{"gain_aug_db": 6, "encoder_activation": "leaky_relu", "encoder_rnn_residual": true, "encoder_rnn_layers": 5, "decoder_width": 256, "decoder_layers": 8, "decoder_mlp_ratio": 4, "decoder_connector": "linear", "decoder_tie_embeddings": false, "max_steps": 3300, "warmup_steps": 330}
Rows from block 2 of the text decoder of a small audio captioner, named by matrix and row number. Rows with one number belong to one neuron. Each number is 128 + 32 x the weight over its row's rms, rounded and kept within 0 to 255. All counts start at 0. Numbers have three digits each.
After each neuron's rows are labels from the 100 texts, of 14976, where the neuron reaches its highest value: "tokens" is the input token at the peak. Only what is clearly more common there than usual is listed. The data: drum patterns on synthesised drum kits. In brackets: how many of the 100, against the usual share in percent.
# fc1: MLP up (decoder.blocks.2.mlp.fc1.weight, 1024x256), inputs 0-255
# fc2: MLP down (decoder.blocks.2.mlp.fc2.weight, 256x1024, transposed), outputs 0-255

fc1.630:098135188086115113059180078145156072114162145130128172109129169137111160171094127135144146097222103144174145138144098142155121142182115107113101098155131155116082125081142084108162095102109095116089096111145084164107144089104137158092124124055192126111104091150135078136058124122170093113099082090143109084167110112171137147181161148094171136090121183149117107076107178143137171117140093095158178120073109150171156102150085112136118150098117122159156167111130172118173082156118073105143097133129196064132157141124156119140092130146162093147126096080152122114085110142096127129203138112187121088130082124085045112090144093077143112134110101135068108175101124118107108124085098065121136132091127074091189140153156121173179093141137169119105175084139143148112093193099121
fc2.630:141133154161106153099174171136168102117137171122162147134105176158088144077130079101139139112090104092165170080124116100182066104143163089109149124145134169110102132156137096118102164199091089065133124174126132178152091052078137119170105129167164122130068086176127124176117094102176109073151166151105112102108176153189069100158118123155113169083132229089061170074091175150154176108061146153138146121152078087150137137090111153127118170169127155129151141086186146152114163170106094114128135129123153095098077084187104173091159078148156073101139088177123152138178125143090118094157089128153135132116094116151129111094138153158153132123111108082140157146141082111121105157143104078112127157097152124149087144107205144127119125150080132145110091074081150154126113109112184
tokens: "a" (91 vs 1.7); "bossa" (9 vs 0.4)

fc1.306:155137161107150118079139185178097114132184127105130140089142162104109174123155168121123137086148141105113144157107089111154127134108137110084142188173107166047163127141133108129113075130097111137118113191166129150107110171044088092131120178109143116197156194086144099167170107162108146110149162142120162084113191180120154174153143089145127178096101083106135157075148153152174144112173092086114143125162119150172179099106094143100123162145141145110199092144155105122189084201118108090136120071142205162085154087086099160165127199106118099114101155135121154136125116159115104153186102172118131129126184110082116133067127128136187127100072099119042127132087090134101106111068135079107109103104169100106161180123159147140128149120134144095081146122099152165105104101073113
fc2.306:138141150124122095155117133108132124154091107080076110170175156137099118151137091112135149193071082197161131080123167183112172153120093103054065095156122127100122140179137060110183105182157103141115125166164079080145129109073107123159147096133136104165075147108140133150086161112111125081141117170149118134116112129138160109136087143143158155148125140122076167126089184167087143151122143095115116138112145117136092195134171087148148137088126133163120060094145184110169161094161098154082116142153116126100130121102124121119181110131156093087106133163121162130151140128186152150159111076192146113094088065191053212140163120092142140116172134108164116091073083163150062092135131121150137127107080109071164062198118166115172166126121116106177078123152064145133124142113167
tokens: "a" (99 vs 1.7)

fc1.666:116160154145118124157158180061156142064095163178050133129173179168098206143135095182144119068171159156121128079167156077135092157112103088142101132177131083068190192092135108072133128168162120149153095133129073066171183119147124096130130154148157079156118130092153156182090166113101139137121113119140154167133054147095181112173132117089113162147163066089119136118086126136130113122083126150145113174111139107130155178155072128089198119183141158120153132109126123096149101127148157130141153077115171116151139106158113124154121104134173168117110133109143129141064157171155127149182071195129169092094111149156152127108069110152175183150123160119090086097118138102126075110103153098127086106121092105112095176169166161175139153118173119145136175088162102089146146157129098
fc2.666:163166073155142076188092190135134130177111183088098087099130105082181161116176129106129121149100098104178062113178204177084103107160073147093078109108084113148109106122115147079092101136162095093102163127109154096094142153091134127099153120122147158119086135135143132112106073158182141147145141084101072158120135155123166134176100154122141144174091176110103130145104092086131086089102111139168121092144138126096129177113132112155080122155095128155146129113168087119127181158166142095141117081121085090127125120148128155141091165177138148102087158115131099112153176185126140164142087098199086156091123107130137196135142173091160092045201081069132076142079090114082094102135151135167098105146169112152141079090183149156069146126154093116131114098103071161156126174154145
tokens: "a" (97 vs 1.7)

fc1.15:090113161139147094115108146167088133082177118191132103108101132159099135114134171131117153079180148139093083147075100135134146096131088117129125123095115171123089090106146088117140100154181140095118145157092159178111105120167137160114145109143161047114183152160150120198132132127195141142130112091129186156148128105121166102119145079036116156141168090188117111114042156086136196115144118145102098118162144194138076152112077114122178124122199166095074173112152163169135080101104121097145143100087083172128100155092113138066163142172095136134126150151100128178151103132097117103170123135137156103183163092079111125143149162067123187137155154145165158049099126111108099133119126140165174130117161084077077190103166085097125167157094159122088152103160134113073131153164108
fc2.15:117164128163153084155120104122098099086168159159036124138092086099184108120141188160180153160142103121071153212103161142121169110172128176118086110123148094127038096148165161127113164172156116120131108119158173100117129119140130132135105109085118078116126100108143153148086112137143136126171183146096206108127134083133124094095149090076100155115118094117185147141066174114140155083144136163106062133173157124171113069142105097114166159155122113141075088158140190117130129162093135216127158139119124145085092177134149105134163105084128092126150180194093125157168162109106084141092186114101114100152137102149175084144143093123099163133094126070122158165172132170123131123138117170102107102149161159139066133111104155172159102170088089115153116168133180158140153068182088
tokens: "," (100 vs 19)

fc1.184:094085163103113149106176110188154099083090104128117183142087116141135072185105144100102125156129113179100170136105133096132172126178115117159136128144181146081117130169189091156181195082080153144098140096098102128130122141073133089129181155108169122157119134105199192184089121125146121120124106118124176142076129147138193108161123081093160144149151174134120124105074100171079169109071148174136126135083097160095062149126140142097170068141146174112092151071138175144107138163115084078093143107113135092088161066151180104126086149137146123089148100162131102088112167144167144140169070111105121135135119165147062168124062083167179184095145117120115115142112159136146180051083161088164164163105105151132112150115087156139141107103151097127114153127100128119066097101119098
fc2.184:078078189138078128114093094138157100115101093125095095122107178143166079134087152128157148102143084196111155125118092139074115100179108095092075087102158176155141140115107085130107176070098153112113125076167159168164173119099140118096159146095156128125085139167178117102076090179152118139102205119127099101151044173200150143091139127099183152089124101139114115094154149100122150108154140148123124127150107132182134138102157171145069141201088112173171149094167158081175142132082136126167108185142186089111145092121103124103112140104101164144129133066166170182075105146165114114116085092126139155163146079127128095109111098115146153129144133108125089148137092081145133117188116170143144134074068124152085113134154185184081134145117059106101201116129132069117144104128152
tokens: "mains" (91 vs 0.4)

fc1.565:108128124093127145095080095103099153126168165121124105165117133111093171141066160100165139115138126136124137135101122092070220189108121134120110137127172126118113124191121133124143129114081158167145129074097158161186102129098116134148073071138093096115152208130144182081131139111077102093097179047146149093097108172121192129159149090144138149145151123118105111148042156186167088126077155087158129120134083123150136123110111075109143119153170162159116153097135172198161147125169121131134142119169139104103178103110072099141133193114115104137147147099114133145124114112126158129183084087131095096140134138084089147098068131147205218140083153090079079144141093122126090095122078184138144152161164156102146188108150163168189116107161165154090104134141168101056142105117121
fc2.565:129108142138091119151101099134114122151139046150058131189150125110160129115137187095107118097160079147116118198143126124099173100169157113151145140106097150137170129119118146095173109036087149169109114057129132087116160170081196153096161130112129118156122147091166152124115148131148133115115183067128129140152064171164137151108149085117135165164135173111126174179112107153110146194121140108159114155143092056166090072073116120098088090093052184136132161119169093105080163107164164129107071163129144180154143103101104190182122144125138098159142144131186161140085125102074128084125118087172118125094142141141072100104082148116075124098098045158144118158146127155168153143084168157150156146074120053110099155151157080125148125109142150130107121132124150089105157094131066
tokens: "mains" (43 vs 0.4); "ride" (28 vs 0.9); "crash" (28 vs 0.9)

fc1.172:111085174176179168108104139129137074138127058099142132118133079108098148113119128155081123094108140125146087131056115140082136156110142128152165160126099177129156152157123105146141089153119152187143138191120117080102147130099119051156135123194133153191116137086156157151134139099143151143067126072175156119138087132152111160083101071119135094150174111079101147127096077154156151151153203168063163131119099133138176141146128144080093089189122156209104175134164155093178132146177134061157084131139132048143115146130113105146101179140154127127111093079112136097121189103082129097183070184155162097125144127133169118086080172141119167114130169123120075144098137150105091088185128095150155183096159089140093166122129104086126154194116108103068140105159109158122140148097133
fc2.172:135108176141105107161150109077115132181109106129099137131128120113138118105090230109164092116129111150088089110098136081109151103113139152192214152157066154085141124121099147135120166097101108140131117128221145126105192137136158112209101118159032164072053098086153172133103163122128057164138079129141080136125100116132102125169087163107107100102189148150102146088092144121105101140104157095095111124102088129174137173070094149125123166127073166166151156108121154118133109172124094123110130098114116106127120124097157115116143128138122158186115149134077156114151110135109172112092131115123110134142242078143110173143167114105139117159142146150122144097175118125114164056152187110179093167140167173075108090167104184122132140106138123068093136151110085174161101158161095
tokens: "a" (39 vs 1.7)

fc1.547:062155123143086108124130147099122109143143098170095106161082134160148095125159138113072097137152134156165084121189150130101133112084156088131100092063079111143125054143154141118152109101157135153168119134171173161123143123113072084081143128183191115149152153134184090178047129070159156138106166148097177084101104090122111090169162141133167163133169084185103143087158116127071173170173115117133113073132118144133078171134157075088128103132110129129088209154115154120129108156164132189193117120120171161172062103064135143152091100098144151093073108129093136084117137110134161079145113123092092179109139083154123134132166133141142149173138126068154190133142156163157161126125087132170107130129137075100139132143185094170153120187120173098146164178140084132086093089118153
fc2.547:152107185078132141125119173152128115142096104147066163143067102101107082143132112086195092162131084082152116175108129133150125141165132147163108100087166055096098073110069179094076143157146078173106081090136149125116089151161130198143149156176092082154116135070100141089145163110083179129165100151159179159172130171121119098145095125168182124123113146095097097133152078107127131090186177139084148175171099174093106107167094131122098084114200099157084068154130154146098127176121101123075165134110103123167152159181167124092158141136130096150177117098093097108153113116093095105129190178111151107134134097087161162107102100138143151151136135100176075187154125176131155121106111102066125137112098100115172147145099140115115097199134136175095154152140113118181190127132137
tokens: "," (42 vs 19)

fc1.93:087074155144148092115110126087119191117141093132102143138112081156122121108194151182124086168108134200169142102084094136122148161157071106103092093189153156144140173151140104086089091136161146166087109129138140162106118123127140158138103176084077159207110132166172153196104136180112139160118128121098181153125084126138105077142092133070091094165076172088185114129088149088141180159074060158129169084122093148135104122072166121109151126168106160178120141100126135145084117132164051105100123072091184084144139056125126138142153093125126144113146144084114168128135135167147175108110114141091148147101131148195067087116110187101175177100098160091153045134167121103088111163142143115118127158157123134127107162093138079104077143092108135143163139125169135131147086163096133
fc2.93:097130140166173152167145126058226081102104138091128127136190110111134111170102155126096086123138087130099172066153093154080136167186140162116163158135091108152082170063086141070100173159135056162170136135100157105170087079127102159154139129126150098134130142102149159104120080152118150117106148191098097184094090127164155141125137140171149204124148182169107167125156082117117100131089094110107091099128111102167154142180093168100126089091119103134174165160195135177151117125114143133143100158128156133098210139090103097153153118160089151096183119118117101167151202128143102136127185080135132100138155144152093182112142138113139088126098105187158149156106161128114170088100150086094130119102137176058159061091084169112097106129075114082142104139087138127115137129156116
tokens: "a" (75 vs 1.7); "mains" (14 vs 0.4)

fc1.1:144101090133151111112137110159125150172174138084112122126117190173150122210076145141157118161131125147158134127108169150158108136163107138066128101186155085132116167126192090150122118114093102134086083152112101134138136143110187187141102123108114157106080180158166107140151135180147198103148078155141149114132157119120167091079101152129110172147073158078107150091077106163129184180071127123122156114146170145133102141071109084146165091110133138129161162114109078133126115159141099141108096176089138113119086086117185121110074134082164153143097161144092107110097162156112094168110095196117165078172144176169090086072086175084153129180084192088153102115116089135135183152111094133220104091111147128046140161124140117100164105106174085137137144134158167130154108182150171
fc2.1:140116107098140085166163095077162093130104097098123115123158148116176220157155147163181151135112107109188173152108090124086114099107107105146118084100086174100097133145103113205115107147187140084168061084125161120157105137090133155123122137142095129203083191109125113094099094154133182146082141123147126161092128137168155119149135171135135133148162162165182162103093161160105125147078102148136120115113141072136144144092110171112124114157231134079180152146126182130110142193180098147097132097137169080107165103107180153105168104046115093116155113104084166146164146140111124087145136085135127120113086145159119102074089133178189157111201157137089134155125132097172160074110116093086131118136118137071184077151093156130173184091115112153127119115127155177146174154127129
tokens: "," (98 vs 19)

fc1.689:147167150122129141142121201152142138074105122143161151086175155143145131173093168155102149151180122098146142147092171123119100081108096110081110150162097110081152152145124098109150160169089107163093121163147088135164130175127072110062110133133147072162125126097156151150073116106114074066158059165133135096093147135129142147125185143094137169118166098075189155084149167135202109141089085161136193136152116065130109103100161149108156099125135181160139173160141129104212143185106098071101123106094123121105148138134122142163162135182080112107151210121095086108130142071176143103107105217141098143128163111168098132103105141168151121171147147168088110187105151101176102142106190094094079137127100087097136129140094130131148130199104107090141147148098176156086099097081133
fc2.689:101129153053107140123115164149136103108135138099136112139119129124119086085089170093181078148183161115149154164160107105125173090089091088068104174140139160091071102110173111122146033112132128077148102145108091102134114152149113170135134154133183111198051189107126121122154143143146116126129082105100157112125121171148127126134138139106049084140171133123147154134088160100159171137121099089092107120159201149158185140102118110105128168136147171126199160050134152164111122126163117094122086118098127076114108133090093147109077131131119226093146193158094111168141159107106121084118152124100094153160117179145075106093082129198118144177139138118178149108069110093057130144117186139093127110155095111095130115100114169099160158069148143114191098082157132131151169137163141
tokens: "a" (100 vs 1.7)

fc1.34:130137146121103154120131162100125137102077119197091083124190166152084130104161213109160121156131157109108154213123054104114151176160116148143154094158144161103058123153121164122150137146123144167111123155152115106185101180134084104123163149074123100134147140130184141130111132107142126115095105066147158082107093189122132129122135110091129169112112130154120116109099143158195100079105128107180215147119097141172094138125153162120164136153089152132126184102160167176112116081162119087127101172154084064102189053119139110113088160108186076109160124111171167108148146115138133079125089170087128109179108145171087164049078135106139222119131126070087118093143168112162087160162064145141137162139088159124098119160128097130118095138121155149104142114103135155086167087096120
fc2.34:088094140135047200089114127174131141204140115161111159174159130118158125145113149106119117098145118135068114184162104173123186128170144166138092089160138174086097103155165101150132106135179222138155087106158109107142129157153109124153099115121186115069108141111200104087156146148072141132113111150104159115133117160133127106153172142087157135095090083102114119120121099131208107147177099115159146115136103141155067086125133158147069136119082184136140143112189118147120127046098172122147088141138095158120170128156097141163155157153120140103140152076123134128079154140124165077109128173114156104162114193166080111089075163180153155156066151149059106149093144096156158145096072159166152106063058125116089166132136067113099108101131125172120185111114128120135181129152113
tokens: "mains" (90 vs 0.4)